Weights of a small encoder-decoder image transcriber.
Model: 13.9M parameters, 48-pixel images, encoder arch vit, encoder activation star_relu, encoder patch size [8, 8], encoder layers 6, encoder width 320, decoder width 192, decoder layers 8, decoder activation gelu.
Data: trained on seven-segment displays showing three digits, 97500 training examples, 3.9 epochs.
Rows from block 3 of the image encoder of a small encoder-decoder image transcriber, named by matrix and row number. Rows with one number belong to one neuron. Each number is 128 + 32 x the weight over its row's rms, rounded and kept within 0 to 255. All counts start at 0. Numbers have three digits each.
After each neuron's rows are labels from the 100 images, of 14976, where the neuron reaches its highest value: "strongest on" is what is common among them. Only what is clearly more common there than usual is listed. The data: seven-segment displays showing three digits. In brackets: how many of the 100, against the usual share in percent.
# fc1: MLP up (encoder.blocks.3.mlp.fc1.weight, 1920x320), inputs 0-63
# fc2: MLP down (encoder.blocks.3.mlp.fc2.weight, 320x1920, transposed), outputs 0-63

fc1.182:112055195144133135137143094114084126118144071078169135102101157139108166086098105100118168108192134095152099136103122126115133114102131139088121139150169122148157210107102128086089125130114145
fc2.182:146132071153124168112185175142107192155116123116112158104109131161202147133136128143110095114166145122094092182185125198165115161075089161128091124185115100098088089152151138136048136105062060
strongest on: amber glow (41 vs 16.3); first digit: 6 (28 vs 10.5)

fc1.746:145160185122134096120119200206120185107111116205136095105117161136090170122099117109139156137118119084142107164105147164140182116188106163115172108165152182170179124156138177110182103164177191
fc2.746:139117153095118112142134167108172137147142118137133143112170112139150124129166114162160107150126204161127131141108159070066173137167161105125143157097127131132060076165168154147136099200146098
strongest on: amber glow (41 vs 16.3)

fc1.109:096084120196085115102130092037071124097128092180141066138145122158162083099199095118088086146146155120167169143181137094087129182154112082124107145161146089084147136138093145131159141111169179
fc2.109:126092155176198129153123152136127161100137089086179200125112131136149116129106173130135132131117128121187109144123189108165143140199188158145158126128107173147141133119118110110119099146105199
strongest on: dark on pale (73 vs 16.1)

fc1.680:119178157122170169131103131121133134079143138135119111154109152131142129067111104183135125165147128137131091139169174116141082163152116154071142103158124178133122078125098123135128118054120137
fc2.680:123069188174183063104163170162183158105168150139140147109082156117138217178155182156134110118142151086154171126149111153160112110094164144146095166138074141146142153094141161069085137129076060
strongest on: the digit 8 (58 vs 27.2); red glow (41 vs 17); first digit: 8 (36 vs 10.2)

fc1.300:101111153096084090150140109119140135097178149076153091128070184098112118114088143153131158083146120167083095134143124132102168151179144149148153197187130131118130090102149110086068111099078187
fc2.300:068091188184152128118090135143124173178174133168127140104155165128150216164163087134113157135086162136144093133130116135057129120175165167119135120116100115117122111114118113058053096116081119
strongest on: glare (70 vs 30); third digit: 1 (37 vs 10.3)

fc1.15:151163151111103106124114150159154167150069177119151125089142104182102114129160143189134133117151101084164126159166123154125213139161047117129081163153133157183130179171187128126106128149163160
fc2.15:141161128101134124155154120144158156106159122144137130146116157177163126151146119106150185082122145150086113097155076131124152155174147105133130123124158120116086101171098130176140121082147153
strongest on: amber glow (35 vs 16.3)

fc1.224:109173145073096094144133110172149134120171140121170125152163116114117140142117173114175167086080125145143169108121109111177130129199130098098171128115202134170108100088106125189124101149155113
fc2.224:189070116146153146142086188141138111143096205124115088150137099102122138115123165132131114113061067093170119140108104129063104114083124158095137145087115077155137142147105101134109099072156144
strongest on: first digit: 0 (28 vs 9.2)

fc1.280:163153096124091080065060160144189094127115083076161119126142130113169127134135149063127113134191152111146086076140081161131123114101159099163168152124102088158107144157124126136127101130080134
fc2.280:097121118145140137151079162097136159178124136118148101108162107113090130145095114156135107111125117126194143115163124137074170116154132106093106170125062139129117168150131154152076145147135123
strongest on: green glow (45 vs 16.7); blue glow (45 vs 16.8)

fc1.566:167098161148139155132119125156113112136146149111125163150132153076117132125161139184151126079151159122110172176101068103103144129113141093175141166100115109190178115163108133120178107120126156
fc2.566:053069131175161111096115140115172195145123121123127119100168153137141170177119100109110142126161119188160097136132060140074120125117143108106135088074113068072093127064120107130076084106130134
strongest on: the digit 0 (59 vs 27.1); white glow (49 vs 17.1); first digit: 0 (47 vs 9.2)

fc1.510:166114144092152101120208144095173119139148069027121169141110151140143109121084152135087159155115099185152096156078153108207113143174088121109137156117129102141104153121141191136112100088102170
fc2.510:108126135200126139123078112110144115193117103158115097104097164109125151126157139162101115110182126108167230098182114144119141141077123163152104124166041150137123142111079130130181086110107110
strongest on: red glow (54 vs 17)

fc1.495:127106086142127133127054182102134074111135148162158131092190116168103158127130104132117142108179119080206148078200110184133162125149116124093127126117146176142131115092111103133132138103078170
fc2.495:158166066109129128108160159131115136115098141193164125138076121142131136112153115041102143110120118151131129082114079058127149121165133116113135090128136133106101170208136168180144132132144108
strongest on: second digit: 5 (36 vs 10.2)

fc1.766:141135168141122158077066184120100066174075092146193105157153103147137140122135111156111128136124138156129113128164164120200110138188143084111136139120110109133094168157163102141163111101171081
fc2.766:086107123172132167124108118139160108138108140105178113172125113070115124166089111096177153128112100171151088105112099126092165152100103082067088099075159106064146185087152105191129117126146143
strongest on: the digit 4 (92 vs 27.4); dark on pale (48 vs 16.1); second digit: 4 (43 vs 10.6); first digit: 4 (40 vs 9.9)

fc1.346:161113125159118159176093153172117219094080142103164079121172101070139150135163091162122118125164103140085124154132182041125110156067086109097169150167135148118147136129089108137127173145138179
fc2.346:115119128153153150153150159139130195169122076082085166135138166154150185114092138168093096137180164142163081153176089102062145133149119064170096167118121081156083086166180172114123134153128117
strongest on: decimal point (89 vs 50); white glow (64 vs 17.1)

fc1.381:145132166096158108104169087139167109170085092097107098099163175128176163079146160142124069136161128112152171145137115163163181134127135159132170142154096122113162099099110091138168148167046050
fc2.381:098161192186149091117116124088161168154145051121136134139101140142106145166152149167094129160150202118151152080169161165137166137145119119118080131178108130103116158137099143118105141151094110
strongest on: second digit: 0 (30 vs 10.6)

fc1.475:122116157110175088177152108072110171091106139031146160109159105113119143154089104175141118163134101120153078094140170081134157138138078087121154221129118155123119164136135124183109117126139153
fc2.475:132109132136170203165146149170161096146137157111100128164123156153122140120098110168106133140111165163106211198136057147115128105198161077110080146140126151119074111112158142058138128144120116
strongest on: white glow (51 vs 17.1)

fc1.74:073064193111146169150170115100131177143141115070110116132133130106165146063137125125181159192183171142154108113160164159196156137109133182113103118183142166149173099072117127124150134120121103
fc2.74:120102100128122133123141155106145121113131103080097120076080109205162145164180136145078113145169172065128137149146170167107123114068089105121087097140069157102118123164133167146080172126062067
strongest on: the digit 0 (70 vs 27.1); third digit: 0 (44 vs 10.2); second digit: 0 (26 vs 10.6)

fc1.697:135142092160149124100144172128129097176138088132153119147129139118149110115115136133135124107107105135167131116138183086178166148207115062109163145140103103157094077135105112159176109094170113
fc2.697:128064169195130179141056130137158099181091183096144097149121085107104156167093123092140137144122096150165095145143072149067143119082109153101111093041125104139183171093142057133118108129138129
strongest on: the digit 4 (85 vs 27.4); second digit: 4 (52 vs 10.6); red glow (37 vs 17)

fc1.41:098215151130137102132167165173133152174160135107061120171098163107123122136158193133067116112101099164174103153116114165144122157088142064098123142088095106175159159122128159096125072131117085
fc2.41:104118158132162112079088109031204114142100070157200151105142130117102121120071150171161080182167169100111154100163114175100141080097107153114125146145097161113118103119103096152155069149093082
strongest on: glare (60 vs 30); dark on pale (37 vs 16.1)

fc1.745:139119161162174145131169154097160094106168087081128131109110172123153119165133156150125135185150142105137095148128174172175084132152137102074072154097101096115121097085096115155123103146102122
fc2.745:142090160148166170083085167088185115159159115152150122099120152097103161112062154164130081113167147104160148120162178218121178126117040137118129139120075192130154145106077102160099084183071136
strongest on: red glow (41 vs 17); second digit: 9 (29 vs 9.6)

fc1.339:142060186135068079083084104106110132090159151121113126117086114087112199137138172162130141131098144094149188101180161181088147144173162082141207170154101123137099156193088120117131117124076160
fc2.339:166137054078133115124217118129131156159118179162106143176099164180175146161195097123175148106174116151118102070137141102148161102211114115128097114106137114108081110209136104137091170167111103
strongest on: amber glow (40 vs 16.3); white glow (36 vs 17.1)

fc1.255:134172110160135083138152153189160117124141151139133095178170158124096098092123159140181109111109120080163109120026145128091151101144145135110123120166122195128162127070132144104155115149098102
fc2.255:119120226145142130165102145109093163144198103088112180074143024135128154088153091149154101160103139116114148130126156117103177113129178119159140174111129133136089125112137161062128174094044173
strongest on: the digit 8 (70 vs 27.2); third digit: 8 (39 vs 10); red glow (38 vs 17); first digit: 8 (31 vs 10.2)

fc1.236:107134092111170100159120112113094082127143143052132097097141138113146126123179118160093159056102131156124122130133111073203057180079127086107114065167119151062106147166092176105127103119084166
fc2.236:142071193129169138131119107105145156170117133144156159136127143165168140176125193161187150141085083152207150112132186138053122169163178087139177154118087117172153108090100158109094077179143163
strongest on: decimal point (92 vs 50); second digit: 1 (27 vs 10)

fc1.427:143146172097101108189092129136112163153152154093058166124153117163168102143128108135102125129126062156121146132116135096042124143073137094153123124119133132123142103087132144131042096104111135
fc2.427:119161146151111119162157102107126204117124106166122130087099158110131171150175170144110118108080145138178135114111119138120109172138120145117086165164104126097116082120122155131152070140099086
strongest on: second digit: 6 (31 vs 9.6); second digit: 8 (30 vs 9.9)

fc1.447:166160152139169065080121134136156142125079105105187092108101173140138127113121157115086115121092113135091156142134122113095131180168122117136125145175148171104158079107169123162044120128195088
fc2.447:111097183174111168118111168125056152105124078125085098097165154195185170185198141106171173181111058083140108168106148102087164135138162145184178127130134106112106180108196173053125130140101157
strongest on: first digit: 4 (25 vs 9.9)

fc1.169:091125098160144147155098116170095133150189123080184124137089131157107117106143105152164109132088113151137155169087186055148061179080076103136058139150178107108137148162131111167166177146149166
fc2.169:110089169143140132083136135069122161156151098134177200122119163122145120141138179119113145130142150102176128172189161077126138158178195145142145119083078146137183143110143161063089102158122179
strongest on: white glow (47 vs 17.1)

fc1.725:179153154122178130101152151149130115146088191103125094134143191162117137122158145134112123101162092187070092165161094104175103136095122161150188083143157172128162175114146126095140141114128144
fc2.725:107118174150164133164087167134154146157189113094210128061171177099108125123169085179124112121098136098096204116099115171090122175134125117065175164177136152055071114185093175116128141189084138
strongest on: the digit 3 (91 vs 26.9); first digit: 3 (52 vs 10.2); third digit: 3 (40 vs 9.9)

fc1.278:200164094138179156156128112100218145147141068084115106134111165117124144094178195160146156189121134130167100117120138129181116204111151167103143178171123145090157070094104111133122058081135082
fc2.278:070131204141117072103088136080158129129119099155148160151068167106139148139109139143111115104160187078155140115180156201126170122117078095122098101130115169119100127118082078155117057141056115
strongest on: glare (67 vs 30); red glow (36 vs 17)

fc1.267:101111169134090159146138104135135066104128120111160161185115122094111146129127165142126150065112127083144115137077110137130167142143103072144121164168150116098090136155142151207145128129206114
fc2.267:088107131180151151129126144098143099104098143154096092164092168153081165140150141117130152164135084174160037131130092130123139099176129116142093132081132141132091153144118085133107125086076120
strongest on: the digit 4 (87 vs 27.4); first digit: 4 (60 vs 9.9)

fc1.521:168134160141120127126104134120124193096110173147116121142174151120111057070159087128138098158132171110131115181100087127120167128161064107139104075086168173136157170077134112154118168161140158
fc2.521:119075093119133132151101122118095129089114082154141143082128152178221174149189156160116122204137084117142117209158141098109114161099119110152144163138087104076130141131147112170042155132094183
strongest on: blue glow (41 vs 16.8)

fc1.479:121156106117171056144153125135121064130128112085158117193113194099112102134112126147133119152118164082106080135145132129188206115133104123145174083189152174082142104095097218098112163130105182
fc2.479:104155174172098135198092149110153155157133136120131123115189107085149170108139125170144128076085126153143127115124112140070141144165172122113126117076081152128087177121128106063122121096069094
strongest on: the digit 3 (89 vs 26.9); third digit: 3 (55 vs 9.9); white glow (43 vs 17.1); first digit: 3 (39 vs 10.2)

fc1.599:158105103164117123110112148146195044197105115117130076114150117142097120083123140121121147138102102092154181086182120151136153098150115175086110138162172149143084163112142144162125102168170169
fc2.599:086107089093074170116065164076092143156143132151130108112136093121116165138101118070138171119113157133204106078147097116046170068148136063123092133100049182162101150133164130158110139140119102
strongest on: the digit 0 (59 vs 27.1); second digit: 0 (31 vs 10.6); first digit: 0 (28 vs 9.2)

fc1.727:104144188120139170116179103143072152091136141137139134126152116128101098130149107062165118180188078094129088186127112142133200163153057161138108097130140110121118161101166110124158141147124154
fc2.727:129114079136122063099119114096132121080092078158093179136158159157170149148166127123135103158095105067095079129120107111064145142159140139140153144150114109118102183127130157152101163172129174
strongest on: the digit 4 (63 vs 27.4); red glow (41 vs 17); third digit: 4 (33 vs 10.1); first digit: 4 (31 vs 9.9)

fc1.414:132137099116084127114072142143106137081129156110139154157167130134096120098063110168138165149121148108145118065134113095160179158150098120110171138083112153146143184166187155122140118143120168
fc2.414:079121137125145121115148136094111106172167117147154111085103138106096146143137098078117137096123139164087107114149068110050119124163140065096133115114102115125100128162110132111111153111115147
strongest on: the digit 2 (69 vs 27); second digit: 2 (56 vs 10)

fc1.28:142148114111118115078130185101187091066156121119144084206096133125137087152146115157152089090122125113104127140135149183158155048133092122133133142127120142124129168097119145151119165074156154
fc2.28:121155182104119179128090135143106100105102111133163139101121175131196123138112090115101149124128177098197145148117097128147067137122164148084175111115130079125095153126151123128090093102123147
strongest on: dark on pale (88 vs 16.1)

fc1.297:107148178168099074151092146144137094131215143129144118181119164185077085098126141145147058104111125132112096115094069131064120091152119163146143118162148134125135101177196130098153166163156170
fc2.297:068095183127140079135124135114171142173149141125143139111172104095117157137145090116152161070134173158108097114154125127043153107136155117120166105069088109109079107152163114080123080092060139
strongest on: the digit 3 (61 vs 26.9); first digit: 3 (33 vs 10.2); third digit: 3 (27 vs 9.9)

fc1.459:166231148070117165092122192112122119102120098139129119162124149162109083164123148182132076087127092155125129182115159089164144117184094115125131142110138133125146135126139159178147121127141153
fc2.459:095145197156120066130169131075138125086203167134131153080102184147132146191128088167123135145126166159118128174136152125124151126175117098108161091134098082141104133126134113127063078146095159
strongest on: the digit 1 (80 vs 27.4); dark on pale (61 vs 16.1); third digit: 1 (40 vs 10.3); first digit: 1 (27 vs 10.4)

fc1.606:165082148111144161056149147151082123080172130114125138147125127102173098102143127099088141079197085107143143151169166043118086163126115155167148156157129146108143171116122091161128126116134112
fc2.606:069106138107131177161193176199095130121148124126149151079139195133131154142145156141117138119099140119092153173114058184131129125151098201092159184147166053133082068134117125112081085119123071
strongest on: decimal point (93 vs 50); third digit: 7 (26 vs 9.7)

fc1.396:183083109150114124075172094113171104127125123179126126130062173078182142169169121100104119119098125162170136100057114118154141126140103143131096141187099103078122156155136076148142189160155120
fc2.396:131128168145138177140126145131116163151089098118103150088172113136164114138118113154095132146160147091159198139159177073096126169152162137066194133130107130107133126149134127112125129155140130
strongest on: decimal point (84 vs 50); dark on pale (63 vs 16.1); second digit: 1 (26 vs 10)

fc1.311:098123135054183182073155155121168056139140124107134174138133100120110133078135145131150066127150110104118066096147152148057167098100111152109110114114165137119129098120148091129157068197075113
fc2.311:115050190127143094172116119062099099122097118110123141107162087167140127151155120108090120147082135125149164105141120139085139141201099126138134147090084181133086204121168155129121079097073146
strongest on: red glow (41 vs 17)

fc1.371:112180149139136114138117146106151129177138057071091093143149140171174155087136203099122093201123154124147142158103116157140129169134133137123131145196123166140202058085112121144157124127056086
fc2.371:112147166135137079136105114063206114138104091099105119113114113145109123160149125146078099167150220099143159104161154178120165092120120082117096129132097179110102136133119108159127111135076046
strongest on: the digit 0 (76 vs 27.1); dark on pale (63 vs 16.1); second digit: 0 (40 vs 10.6)

fc1.340:178111173086111063145127184157113213144110121211102105122078125093097096158152121175151075139114114130069110144123163142086132106135113132126141147144145153182086171168108150113157078142156177
fc2.340:126126140098126159125150139074119156145165114177120182109111176147142109109115110145163174111126152133162105139100158098126163096149096078145094192074102131117117123146139136137107148166109125
strongest on: the digit 2 (86 vs 27); first digit: 2 (68 vs 9.6); third digit: 2 (28 vs 10.2)

fc1.9:164116137138128130154132109167151074131120163126166102145149095143094140114140152127139169080117100106147132145147144104188159094173089146105143159199142129100098147117122125185120116164157119
fc2.9:126100119134164173151117141111191111127075163139129106155089129120106130156126133136175133086093120152137081113099078140126134099087093074130075137111154125122121186146173114167149136069117121
strongest on: amber glow (35 vs 16.3); second digit: 4 (28 vs 10.6)

fc1.665:086115153123160094181166104127179123113097150083121124097109148088093117123076164134164144122167097093146114124119110141158167117159131164108115152112123075136103146078128153152104136126069127
fc2.665:162243097165113102133148149104113158129084184172141104117106146153061118145159105160141114056073140128105139170125103132143143143117125081056154094119117125105101152194087166129135145130162154
strongest on: second digit: 3 (25 vs 9.8)

fc1.95:166152063086150109119160186158093116098138077125140170173134164125098089137145135177179073092100089169133089072141144147172103110120149124137113152151124150171112064118135132079126138133090101
fc2.95:118095140093159090135145116099095154097171083199129099088132119144157154129162174125153130164149175141174115130152129150094132084163090115152114134128178128116074117141162134134158101156099137
strongest on: blue glow (38 vs 16.8)

fc1.630:128133102177156116127116164071155139127140121106128101126126158158118155140152111145087152132135153089203111141203140172167126145128125158063144164135150148151119088153109143131163084122143132
fc2.630:152156138136152106139137138149157114117091158195137115134103147139155104128183125138130130099063167151116087141155053099101152123111124065074141083095135093076112129180117136179137083083184138
strongest on: first digit: 5 (31 vs 9.9)

fc1.451:112079114196049154119177169128116149124113145114145122104127134054096152135197125151151156153175067167147149058165202136087168155159095107091110102113093121107109077100115132139135149106130121
fc2.451:096183115146179124138147122181117137110196132118181094071119149118139101065114171142122120097134104155092105149132059132142089123103158127105118084134101148121125115155213156096104112086084146
strongest on: dark on pale (100 vs 16.1); the digit 3 (70 vs 26.9); third digit: 3 (35 vs 9.9); first digit: 3 (31 vs 10.2)

fc1.666:046158106149135097094142169117177075130149094064133138190113138069100121160104161134129193083114116157149120072104114133181084155142173086114129179136181117154120111122126072119142063126129144
fc2.666:149056150195156158152063133157154129172093203100109101105127109114087158132093133146135135147132083146168093163124064189061157119113128103091143135074071104170145139122123113132094073145107108
strongest on: the digit 4 (82 vs 27.4); second digit: 4 (41 vs 10.6); first digit: 4 (27 vs 9.9)

fc1.477:097115166175125157103092178128123121121092110168143161146127102142175123104130146074150117153073089174152080124068116087087149185121169142120113177127141139139145139071140135076185110116147104
fc2.477:071094137153128177118109136197138123139117123074155117192160118122117184193099134139123107145154157141157075119133126121096123174092133092129079095105117073067130140129132098186098117089124158
strongest on: the digit 4 (79 vs 27.4); dark on pale (47 vs 16.1); second digit: 4 (46 vs 10.6); third digit: 4 (35 vs 10.1)

fc1.684:096135060102140127095163186203093181153106101162148138129119137083139140149177178108148118080121155155181126123154106100110114116116135083075063105152132108093138139154171119198150172074121168
fc2.684:125066165168163111134145113115150128127132125199109155141184127120137165133207126094144186114146167085156145071220116147103129079110131142161091085149113091104089124133126115124108062136177082
strongest on: the digit 6 (60 vs 27.1); the digit 5 (55 vs 27.2); second digit: 5 (32 vs 10.2); first digit: 6 (32 vs 10.5)

fc1.247:146118131052098076138103129132092167059161213194114157113176091108112143129175125137141088100137151090130126177106147075096120118129147114084116160109129135144084147128101129156115142107132206
fc2.247:164127096102146190170159130165176105134110134084105118185093108148156094112071103141089190143153159133085153174082098121140094122155125056154124170111140129086132105184157103123125136108188097
strongest on: amber glow (39 vs 16.3)

fc1.487:107121056124131145140068130152139129144150114068128150136085159173132132086161136145136118122047125196142144164054184089134095133083029105126097184156182117097129128153122131127137167173152114
fc2.487:104082181132108131100145124091089165155162104120165174136118131126143135159131133130129144110142153098166130148186161085112129132197171148120154109084095162126200139110157173046110099161154190
strongest on: white glow (47 vs 17.1)

fc1.177:168115149156131144150138099178128141138096125115112139169200129067112146122179107129100094126103117094106135146117057131127152156126118198185100056147146163164159093155145114135149142145124095
fc2.177:058061169089161144108142119100072145110153127099139136112129109106153216129176123089145128129144143119173139125101146061081138102155074117105116142171134166123148122142157134135116114141086165
strongest on: amber glow (44 vs 16.3); first digit: 4 (35 vs 9.9)

fc1.421:113085083124119097178167049121136096074054098112142085202124146128168113126132135078139080114128106150129096078109077086102116175046142157096136084151148111127100148124108144093139175144149092
fc2.421:064100161089124170120124117115134097128126095121170135098098062116137132059144212153109153177155110144170123130122151122117168096154135115158137149150062143138112098100166116135102116147137133
strongest on: the digit 0 (61 vs 27.1); dark on pale (45 vs 16.1); second digit: 4 (33 vs 10.6); second digit: 0 (32 vs 10.6)

fc1.505:103087129152133158145170101159049144141103083099153115187125180147103116112191138098122124163163145158067160145129198116191074155183199074128113104153103137053117102101136167123091118150135110
fc2.505:135119148142169126044116158094226079103135105168127185131076130115083098134115082145117149189083093129133114077062145158099162075111081067121124157094144135136090139110095132128142127139109126
strongest on: dark on pale (100 vs 16.1); the digit 4 (73 vs 27.4); first digit: 4 (38 vs 9.9); second digit: 4 (27 vs 10.6)

fc1.195:114108172122157121162131101122189083160106093039160163126082137119164106161077132140136147138158139127149183116172154101070166046115162090175127115139120140147139147123153160176109136105137136
fc2.195:103136117096111182165089142125166160136133074042111060151139121121169135122116126099132158125158144127198140157122062134119152130113154025099122139143095156103088115105192096161135175137177125
strongest on: first digit: 0 (25 vs 9.2)

fc1.627:126080119074127093134119093166088172094143151168144121168134097121078138153124080084103114121132118121083125130039184155111162069169116079111175085155172124107156122126104146146098151164135103
fc2.627:141091112130115144097137079108152134098104110152058096184088107129081096109120190099121191138138091117089046129135146156121122142138088086138155183160123107121147134175114077192149187113126095
strongest on: blue glow (53 vs 16.8); second digit: 8 (25 vs 9.9)

fc1.287:161166136153110134116078186165089128103118155165171137187188121140101093105086093199143123105115144124114113091160124141105129141144132107093176128086117177165122149193157076105155107163125188
fc2.287:080121123108145120075104116080130084168154142168141112089128163101098112129108109061134132121153146174081119119114111113058154124145156073119127084159095119106124125175122139099134149101178133
strongest on: the digit 2 (69 vs 27); second digit: 2 (58 vs 10)